From a checkpoint of a small image classifier.
Model: 7.23M parameters, arch resnet, norm batchnorm, activation celu, depths [2, 5, 5], widths [64, 128, 256].
Training: 12400 steps, batches of 64.
Data: trained on drawn human figures in many poses, 195000 training examples.
Rows from block 9 of a small image classifier, named by matrix and row number. Rows with one number belong to one channel. Each number is 500 + 40 x the weight over its row's rms, rounded and kept within 0 to 999. All counts start at 0. Numbers have three digits each.
After each channel's rows are labels from the 100 images, of 14976, where the channel reaches its highest value: "top examples" is what is common among them. Only what is clearly more common there than usual is listed. The data: drawn human figures in many poses. In brackets: how many of the 100.
# convs0: first 3x3 conv (model.blocks.9.convs.0.weight, 256x256x3x3, each kernel summed), inputs 0-42
# convs1: second 3x3 conv (model.blocks.9.convs.1.weight, 256x256x3x3, transposed, each kernel summed), outputs 0-42

convs0.6:506521466494529487517507509512472601531546470482488485522456496478442487545470512531481516472433551478472538535407513410500437541
convs1.6:395485483481459474473512510497535468421429477478418510429498468458479489488448510497478430460484439381517457472451535492493505494
top examples: brown top (64); lying (31)

convs0.161:527512525514466461546512491531507455609544394441395456476507522473532498437525474469473565523549506464462579467525516441562520511
convs1.161:516480513461501489518541505499449546481486507441515478539535540491530456414523514487528502538533492576505539559558432582535478534
top examples: yellow top (60); red top (38)

convs0.202:480539509467481522503472477469444562478512412520506438499483476461540460438581527520454492498403552551449544527406452413616473497
convs1.202:521451442460564483454445445364462497447512522464481487481494450495545470499503511490517549505514450424474488583477494500452457433
top examples: yellow top (100)

convs0.172:551548513567510532509447508474509462434517508470435436398461489452502575382491504481539467536528500540468546507520506459411457433
convs1.172:489524479490537511494526506440450463464620537500507524531494520534503517510479449489470541532453466488565473506537444478546388562
top examples: green top (100)

convs0.193:466482510384509497470495555445541461521544480573545543578500492506480488551520493492525480474456559569488478538489455526481545450
convs1.193:480544424562434469476445498541488461497474513505498447419518472447517473423470513542428515430468566501499483455472427485470479521
top examples: green top (76)

convs0.119:520521545567498482549506519569516458493506513498509491436526544539513496428521479522541476564583464473445480481559525560468492530
convs1.119:499515425495485582479532519440444444541508492504521561593515504493502528544459563532430487534478553547572500546453443490559459441
top examples: orange top (67); grey top (33)

convs0.111:522488500463470489485519499458565463552534497452448530518479451525505507452536484550565513510502500541512525549507520480478417491
convs1.111:543527541531540451513484530463445459527493553530515538542434500545470480513537500511490547522561475481533469475453536506529345499
top examples: white top (98)

convs0.198:577449561463482503442535494474500512636453570520436463508472485502464487539519461516464534483496519491522496511411532489495488511
convs1.198:457552445573471472505486446476520565462494477479525474473486509500541482454458406508521484467505580579451505549465484524500570515
top examples: blue top (93)

convs0.244:531533520509470443470536483488526427586591500477472465488507458464516435502418490513485499506525465451429481553534519524473533490
convs1.244:445530495516488443482427529490513583482504528506547506460543464460554462474523478468532536522498571536524490484529487388537532499
top examples: yellow top (98)

convs0.45:516508484441499438539508507479465487558502498547498483436457508498498484522491484510467491507452506497455551542485460411479430384
convs1.45:491520566495554493505479489497443438488522541545521503547485448493409513493463427502527469514437429465592450589546491517513377466
top examples: pink top (100)

convs0.101:499523500451517493475540479503414576567489508492516468468458530464436492554496481514508474407468504520519556491457504420530498571
convs1.101:433446448466521498468430473477483470451477499493448484496497439501440492428487479449470417492449447450538430492492543497533497497
top examples: handstand (60); pink top (32)

convs0.186:495481590472479449526526480475512440610588537493467484478505455454469490457481537483513515488477579507465484517500532476432413434
convs1.186:487567520518522497495505494438499499486468521526547543534441468491509522531495507477500487494530442499562513488452485493540451610
top examples: white top (100)

convs0.21:482474524461444472494518520427556410545564522484466462471518485500491545453516504416420496475494563459458457456538501523507572468
convs1.21:563489504513482548490473539461490501551515582419520406522540534435487442520513492455499503436474515501537527485524487469491517557
top examples: red top (97)

convs0.194:505500474494474450565430531532458467517556458488473514492546473525478484477544504505568432506483564569391515505539477535509488552
convs1.194:560534611503482575456539491493444515480520581480504416557492536465472519538412441496505543512511456542538519476502465466490541490
top examples: blue top (94)

convs0.113:479455482495540493493532523499508430479493541480443453445511502546410556455473447489490511465549537422407519452479550545540531508
convs1.113:541509545536489500533518567488437460529506574528509542504549546477407487540509499532432465476507491497519534506564553512519534521
top examples: red top (98)

convs0.190:500489500471540449539463494492427505572448497485552420443509468497514521553477521479441514511485518488609472502428500487452469454
convs1.190:489552467491469495435498535426525523483539513521480552508434484477502499479477484509509479494459496480462560473512514475481539538
top examples: blue top (100)

convs0.156:527506492538485395466480542527520445466488484422484534524502488508547499406453538516504468548479483467435585488540481506553557561
convs1.156:441546563478530492431471468480510468484486529470491477471499464506463478481512435558509548473510580499587494489471530488488520516
top examples: green top (42); red top (31); purple top (27)

convs0.100:515488460512535495490511441559491493468540479441523404403464509444495490526494506514519530496503442470475474505380541479467505540
convs1.100:434493449474504511502453456468465445455474500562472456547436414459525506476472516491415403508470498403554424492484503456457472464
top examples: grey top (79)

convs0.66:543518458438528493496494422429483514563451432456493410516475465499457460522536486498482489455519487518553502510443530419536501491
convs1.66:462415480495520458487459509506492490483498452511481486514446462487514448492478499447482419415530522487537460451494483482452420476
top examples: white top (39); handstand (27)

convs0.59:538513509479476509417472502498517445528562466477468534453458543512480390517492494544548534504532614479439517536463473527488550523
convs1.59:495496546510495493582499422492544527522509599528560457532514495480520453535479525429470512535490512545551423468486464471597486547
top examples: teal top (77)

convs0.249:486536567537479565497497483552487528515461491500543423506525493449516527492466405428496491563600516547483529424522488506448526507
convs1.249:504445520491495438476468483516548443484571495507540556532497515530520420510464500578525552445541506514575448546483540413436494553
top examples: orange top (71); blue top (29)

convs0.215:517461512454461518529517498462497500501504479527443456640504453516536506485532561493435513502494518492415557511510533464531473453
convs1.215:458483516511527469442503506456500461487486463477525458444526523446433454531494476482523478454506498518475489477496481457454496443
top examples: red top (57)

convs0.124:468491612459528518472509536492466484522502477525540507454544436515542531416467489486522462486484465515417429477494537440489575463
convs1.124:494546508525520520479531535459494476464515488476551469550479567545475485543535494498495511534524479539531506472472523553518447462
top examples: red top (100)

convs0.43:506551492497478399489493541500472425449527490507562544422524501526490453469410476477519483438428428498479485511452476568450505534
convs1.43:543488512474491523412513494499481437479508472499523551472570501504457520465561457486509541496560541528555471532447472495349473509
top examples: teal top (100); red trousers (25)

convs0.9:520487527502483457426499520477513458509416460543448456560469498471568553432492532529549493489489417487557489561454424475533510526
convs1.9:539496498518483490448536446517518494497476557543448525499429436528538482492521495573471556488525521541509540496518481542511477495
top examples: red top (100)

convs0.81:487489489444479532455463484515491470447449540474521525465542552471497530461486544498518492471528533461463346529509517522464527501
convs1.81:508503499412474521423465457556512445497531558577564511537494495489418490485539463555511545525520501512560531494485520511492455582
top examples: teal top (100)

convs0.166:513472494545464493499500509524502491456537499522492434508489466541559481488491450488453417479486482486458420513488473521567551509
convs1.166:498494502480520556456467511459477528498481501491526537527427528440498545421504477485441571511462472492574513493520546427485449454
top examples: black top (100)

convs0.147:514525498476440456534473517445458476555450532481547490387519469491427412530523481477471480512507471505465480474555515526426438475
convs1.147:460465518438485496537479491478434419536533488460511477467489508529500528453522497504518500522497521505561484546462490535494441522
top examples: blue top (100)

convs0.40:536534510544497492555480501433483446387570468462480472494517483479546514512512475415439472559489524516372470527510534496498522464
convs1.40:552519517535505502458494496515472541476505568494470564491498482510495512490447470545546561490495489470533501459486495490387503490
top examples: teal top (100)

convs0.232:497529493499519546492493467584454539520490497525536540443465536465489531552495490566550419495502536493538529469457505468492490530
convs1.232:448430484484535486492465491502453484493493508512493524556526501504519496495436548464458468505438452501570473526503520538516495462
top examples: grey top (100)

convs0.237:544522506471490441452456460479474463539485478530461476452500511499478448356538513519497457494550418479527543526465428480476498490
convs1.237:481513437492436483517555487459470489527522499453519455578486470499511535416495478507576565509512504570473448553531494503583458450
top examples: yellow top (100)

convs0.57:545491512582513534488525477528429503573492499448531431421485524529497539512464465435447451538509539550441465572471501521425483544
convs1.57:515553506507503562530503485541441438394507539483537591540524448437484520502536543560583559490474552510614517508558506383521514508
top examples: yellow top (98)

convs0.187:537481546495484441522487539502532428536547452517478490432479488524518442488536414480552546570495544524532457501503493526438538499
convs1.187:522505544471480544470520489492448613416543468490489580572565513478480449521506507567541544405506553576530495540467472412464490556
top examples: purple top (68); yellow top (29)

convs0.95:541503521502531534515456480504520491450356494459543491452511513504466523482474540478421494487436353444515520502490409515511528519
convs1.95:443573527522512500556436507482405492527488506527518522475609498532572530540510505529507446548530541512511550533479451565561522427
top examples: yellow top (76)

convs0.176:490486496543493481523431489420489515426525444536529477404522529453494491491542467481423553503452576466457587528501530504483539558
convs1.176:556491554472468526495510452452533516556552522469486480524500493418527495513503458493500541548551493490506454515515491443491587463
top examples: purple top (60); blue top (26)

convs0.118:494535449453492526482478525594476468405526480558468499464462463455515424452493451461494441494516508424450460476491496449507489531
convs1.118:403507453474497482486444472464514425467532494476507466586487541536519499507478496581500542512476547500568471481456467483418404428
top examples: grey top (100)

convs0.27:520515541494476458521454502480575492596466477434488459518521533506526475522490529548437501481519339467472508517513431518512579513
convs1.27:478514425460480479468551498488438483511454484500509463474499548479375482515464500525554489531488484576522535473488489430434467534
top examples: purple top (36); green top (35)

convs0.139:503478584530520388491531521506530474416499523424508473414541491542538516481448484423491462514539542476421491487420426531471520458
convs1.139:538512574486534540530447453548441500462538518512517529531534547553459524515556491546520643500475502523548509556484525484519461516
top examples: purple top (96)

convs0.210:527536536524509475472488569549559546540524510530470535535469556539503499522528474553445425495497565572503608473567532528496560627
convs1.210:457454493471506476504497390462412409497473460450472452510517490419474433460451526432545483519469491483495426533467463428526429329
top examples: teal top (55); blue top (33)

convs0.184:500504538566477505465500506528498492495468493535508444488479485493561501488456484495438502555589540505534445568543517532492551541
convs1.184:474559470488541524446488461427444411548474483516510494518572520503484467500489475558525540528517542484479455513444507521439469453
top examples: teal top (54); yellow top (25)

convs0.175:489473454517436396466474462473495475539456491462499475486503455504407464468411501484431606480484521530537490506470443454486490487
convs1.175:581560541475511513521503493533450501567545568497500481533555513490568533547607453466565447587476580544509512477568509591538516483
top examples: orange top (67)

convs0.0:528505466455450478498533478500461463536499533456443454497451477525509506489477513477533520537514498508430462484556498472516513454
convs1.0:496461571533523475522397434503545452523480475488514514479474461552468527522535497501512470472539476538539471474491465539524462558
top examples: white top (95)

convs0.110:555469556490470429469475505528448427596493515490448500533492549489503512466511469480501487531542495468480468475545487524489440475
convs1.110:454491466496508475511518499570485437518523500523466519530475454499448465465527536529492543485522581568559494560466513443513421507
top examples: purple top (100)

convs0.224:490458473431454482502509483512553434489525530492493548444520498505468543473436496589530593476489488442499526413414446454505539472
convs1.224:487557576556538446488469480524483426538472585508537490510462515465536513544522498513495504488531582530508532462558507565531562529
top examples: blue top (100)

convs0.207:506481508469522397533505450434454485547558484489525500460492529481541520492522485495479445492541509484445511455458462468459535544
convs1.207:533511479495530511493463422487476546536466522513439531588511476473588489477435475485509528488450446534553499515506529445471475460
top examples: brown top (96)

convs0.229:521449498529482511494456520495528422440486484525522543541532479476590428506447458504503499564508450528485459504500484488499490526
convs1.229:471497502427497534572527503527491465531517541527561535503447542527513505504508503537459528480485508564570582497549469509513431427
top examples: red top (50); pink top (50)

convs0.165:508513479414546453462467545476489500477525517493490555425476466494522480556412507422611490520440539496425521511488429485438458440
convs1.165:407527488524526524450484466547485463529507527514441474522437429510508532428497472475487520466457456475564527590548490567514427522
top examples: pink top (100)

convs0.112:521531529501540487519518488484491527533498483550455493602522523479512464563544499527519495519496511505597462553490482422468481514
convs1.112:458491462509498505462465500484461495450524508452583456467510479482488445431457485540504458502489460519455502503487507542488486518
top examples: teal top (67)

convs0.136:516444521453471440478514502503513448486386518500421506468497509510494467410459508501443502514468435503510517546506463469535523467
convs1.136:467497504522492473483525462471489505498456543500486492576559500516504468575468504562581463600540554477523482526604481554505494451
top examples: yellow top (77)

convs0.48:546539485472506476496483460428490473455435504478455525494530502523499499448485507510453493519418476472408513590512412482497564439
convs1.48:531572552505456496363505521516479460622483512530585532531570529505506516483572482490555530557538493462505433472543508546543480545
top examples: teal top (100)

convs0.170:481492547499480547492448506472413488523463449541536454523538509474555503519498468545519451480490441512458458528563529485451511489
convs1.170:527505499461539532521525456485475502480565588436575506483458537502473482485488512485413488529557580627591523535501471508487458512
top examples: red top (100)

convs0.77:474471464461455493507488490465517512490510509504417462594496455492488578457568517502546452514457570504523517448470508435525510402
convs1.77:550401526483514509498475478521491397594473500514454592534522512477532473531454485528516555494481507436465496479528506496522483517
top examples: red top (100)

convs0.141:500468556561497445444508486496468491578381512519500506501489530495500495465489474427468444468508455490461558503508480486467589438
convs1.141:502556486487488462405486449579469459515461533492533469527538466475471490437498407513508497518473563499487532567515477555550421535
top examples: yellow top (91)

convs0.225:494519520421512524459572477468478560454551455532514447514482477500483465535523478485464502442440546469461541456406509450538468541
convs1.225:447440442507512492494466491466486491398472505543443480481509454461488482515482528491506458507459445422495476488473546491454474452
top examples: black top (100)

convs0.31:480522480470502538468511501561523433514527498485473537506505457505474494538589442532557551536493560553365589510427513465487498502
convs1.31:458506563506477435522506459468508567496503502464560469455494554533478482532486503488440500486490535472600482436562522507469547551
top examples: purple top (67); blue top (31)

convs0.30:509465502520487547487451524496507485506518535461452504448495526495528431503542498480499438488502459481527564563413515485499472476
convs1.30:499523479505523494478557413433452457473516497525519533600574492546490461536511477544495459527505483494446534527511465493527484477
top examples: yellow top (94)

convs0.181:452475507549528495493428517493465459426451487491487519416544521495497532468472450422443459534534565478465497508530498586467551491
convs1.181:502558460541487531488537524509491476486528513515599539572562539520591501577494560547533540496476569538537497481520502523560450476
top examples: green top (100)

convs0.143:509410497462508473516548500465549516528548482462457490359516573510539474508496433449421416518477503476513487496529508497464544536
convs1.143:464553422545490481441463441551477464566485447518459522562506494468533504451513565515495486542495542529489551496497527550553502458
top examples: red top (70)

convs0.209:487473507542467441507469519489477439558428529487402451449513577513541517376442516472523440471515446489443485434490505546489547491
convs1.209:511552522530493492560565431512447487543499536565569540553424529512496557456469502504440463495455532542581564537585445457555481464
top examples: yellow top (44); red top (33)

convs0.183:475525468517533540508506477475448550526508490436544484460474455462441467527452435441483447460460504459461509500452525462516481520
convs1.183:485463529521486474507482492412484396471548441480519538504517493447434472521513474487477447428515484490506505517477456516473455481
top examples: white top (45); teal top (37)

convs0.104:477549459495476527476498514524530527544506506467534502642465504444433516493498529452509503437504542512450506494450472498526466501
convs1.104:507514515462523508462497504469508436478525490508446541359488457469477503493422483519466420505472564522460541489444538476432569487
top examples: green top (46)

convs0.178:510514535428524566467508496446560494528502522538461518420496534497492464536472516508454586485459541469502501514467495501475544526
convs1.178:515477518504538445518528470545465445499492514456565541524500511476536474459549530526521452523575473517493497493521544597551507488
top examples: blue top (94)

convs0.65:510500506521455488503486507510466495471493486454516474506527528470551503459468442494475470562551488502399470493558511508463582447
convs1.65:485487486567553526468516477551484459563493511554501564512555472500463457452454461564542539484557533500507480520424519507466460499
top examples: orange top (53)

convs0.106:528499491490440536486554493478502530392470494523485444548496447526490454458528501475450484489539420483418571522475464509490526482
convs1.106:485549469514487481466516490436503529343460525485503551552446602517504489435545453573536522513474579471530490481451478561488462436
top examples: yellow top (88)

convs0.174:556536490374485529480520423477427547523484518464480438509448509497483502552594473482496488497504542499546511521431500404531515510
convs1.174:457458499483504512486472473495435498457486439458489453488456487462409462504497498466514436468488483484524440483513463530519452454
top examples: red top (56); teal top (36)

convs0.131:460509512514443526528512495522480452521515431507609507398545541490447322479530458525436490509417482490473504484452479510437489609
convs1.131:527551531505455540530523479441520501496544411454492471489506419479482459478466520505470560553507547472494546525545511526348465540
top examples: teal top (61); yellow top (39)

convs0.253:567509489483519495480495492498483486503394540474552478491527476504529437475569537458398378477501417477464543557474457548553535503
convs1.253:465552509449528491448458514463468490539511540479562487502568500515500500447503526523559448510504507515495510546391479535614430526
top examples: red top (48); yellow top (28)

convs0.14:490443519468531458529528529493509431502473518478537489553519466507482556527481425466466523502478491378489483441479499496502534485
convs1.14:548494505534506506491498532534451490638494523514500512476499544497425480485561484570501435447470664526510460502519564507526522544
top examples: black top (68); orange top (28)

convs0.1:480529491555495508507476498575451449434502503538481524516544550494476526431498475470442444505548513466450481531486467513495558510
convs1.1:515405480508479459513488500483497457525514496482443477484482498495487425564523524466484449499477493508565469450527530507506411501
top examples: teal top (77)

convs0.255:519522512471550492507499515508534477560477530447448448520497543421459513544524489517545461438574456551385508546495465575529538460
convs1.255:556453512506445527501535443508498523518530550528565541502502540471581465467511492522537499509479514545564533489520446456485474506
top examples: blue top (98)

convs0.58:502556454518497463511518484524501509385500506526521509575494529493525482461543526482551525575558512528587493492547442505467550576
convs1.58:537494505476488485481480461461483418551480502475541482524507453497486472477465495464444416466522465495479492501466523505508409422
top examples: blue top (56); red top (28)

convs0.68:483502562551501494509494498518520508574548480560459465461464507460546522485439480549463472465539482512520547593481571504431520522
convs1.68:506522489484494491468527440405503447432495491477555562448587520429500471523560439520523492502458505506511474569488475448559523441
top examples: teal top (64); blue top (30)

convs0.195:466461453479500403563464496520475455454430490472494481521515486483528496495537483433469462527502389469532497464474441476452480425
convs1.195:458568501481461545458492442512386539609495451550505535495560474456529510510526469589478494476506546542495548565486513475524499492
top examples: yellow top (100)

convs0.196:549471491469465415476496467494482483493458489437488389538451459458495466544532521428566539430539531443464510547441458490519523484
convs1.196:529536515511477498497501498524492505515506539513500505516538527484502536416457494524478523550482505526493554476562547585569483564
top examples: yellow top (65); red top (29)

convs0.205:503511504526466483487515516488544477565514452528578467474507409492494548539463502460493522489553484512449563530520544499554509536
convs1.205:533537560466540519506524431512528496408487526445520485521493504478532443418539477517459576469577509495507490519380461454527476452
top examples: purple top (86)

convs0.162:496554494501473420451501442457471430569534446525395469458481523483559443500532508465559422545551482454482560429474530488467474489
convs1.162:461492500529487528490504432502488537505484575461487458562467459508468500387482545508470537492468505512486522559526469431503428454
top examples: yellow top (69); brown top (31)

convs0.171:478495534487507534527448537493535497478468499494531501382523498519413487536461496504391551516492523437483534402499483456399545405
convs1.171:441486498517479498534541555528514509524522565513513519619502496436430464528578459548528441430460511504525516515542507499458521556
top examples: orange top (85)

convs0.223:592515482492511437525501479522474485531466457521555514533499511506523492410545533461489445483509448490454501526506492529536558456
convs1.223:415511480413501583486488535505502524505480561495477527566572517487538469488455494545495521494509386572511525527467520511497469539
top examples: red top (92)

convs0.189:483504493552473450518484516428456462511564464501494433482487420502534490496499453438486562512495592452538401491503502457499471469
convs1.189:495445500424515499493475478442492501501523463426514495534508505475533452479519517556600465480575473540513444470525493516424438538
top examples: white top (96)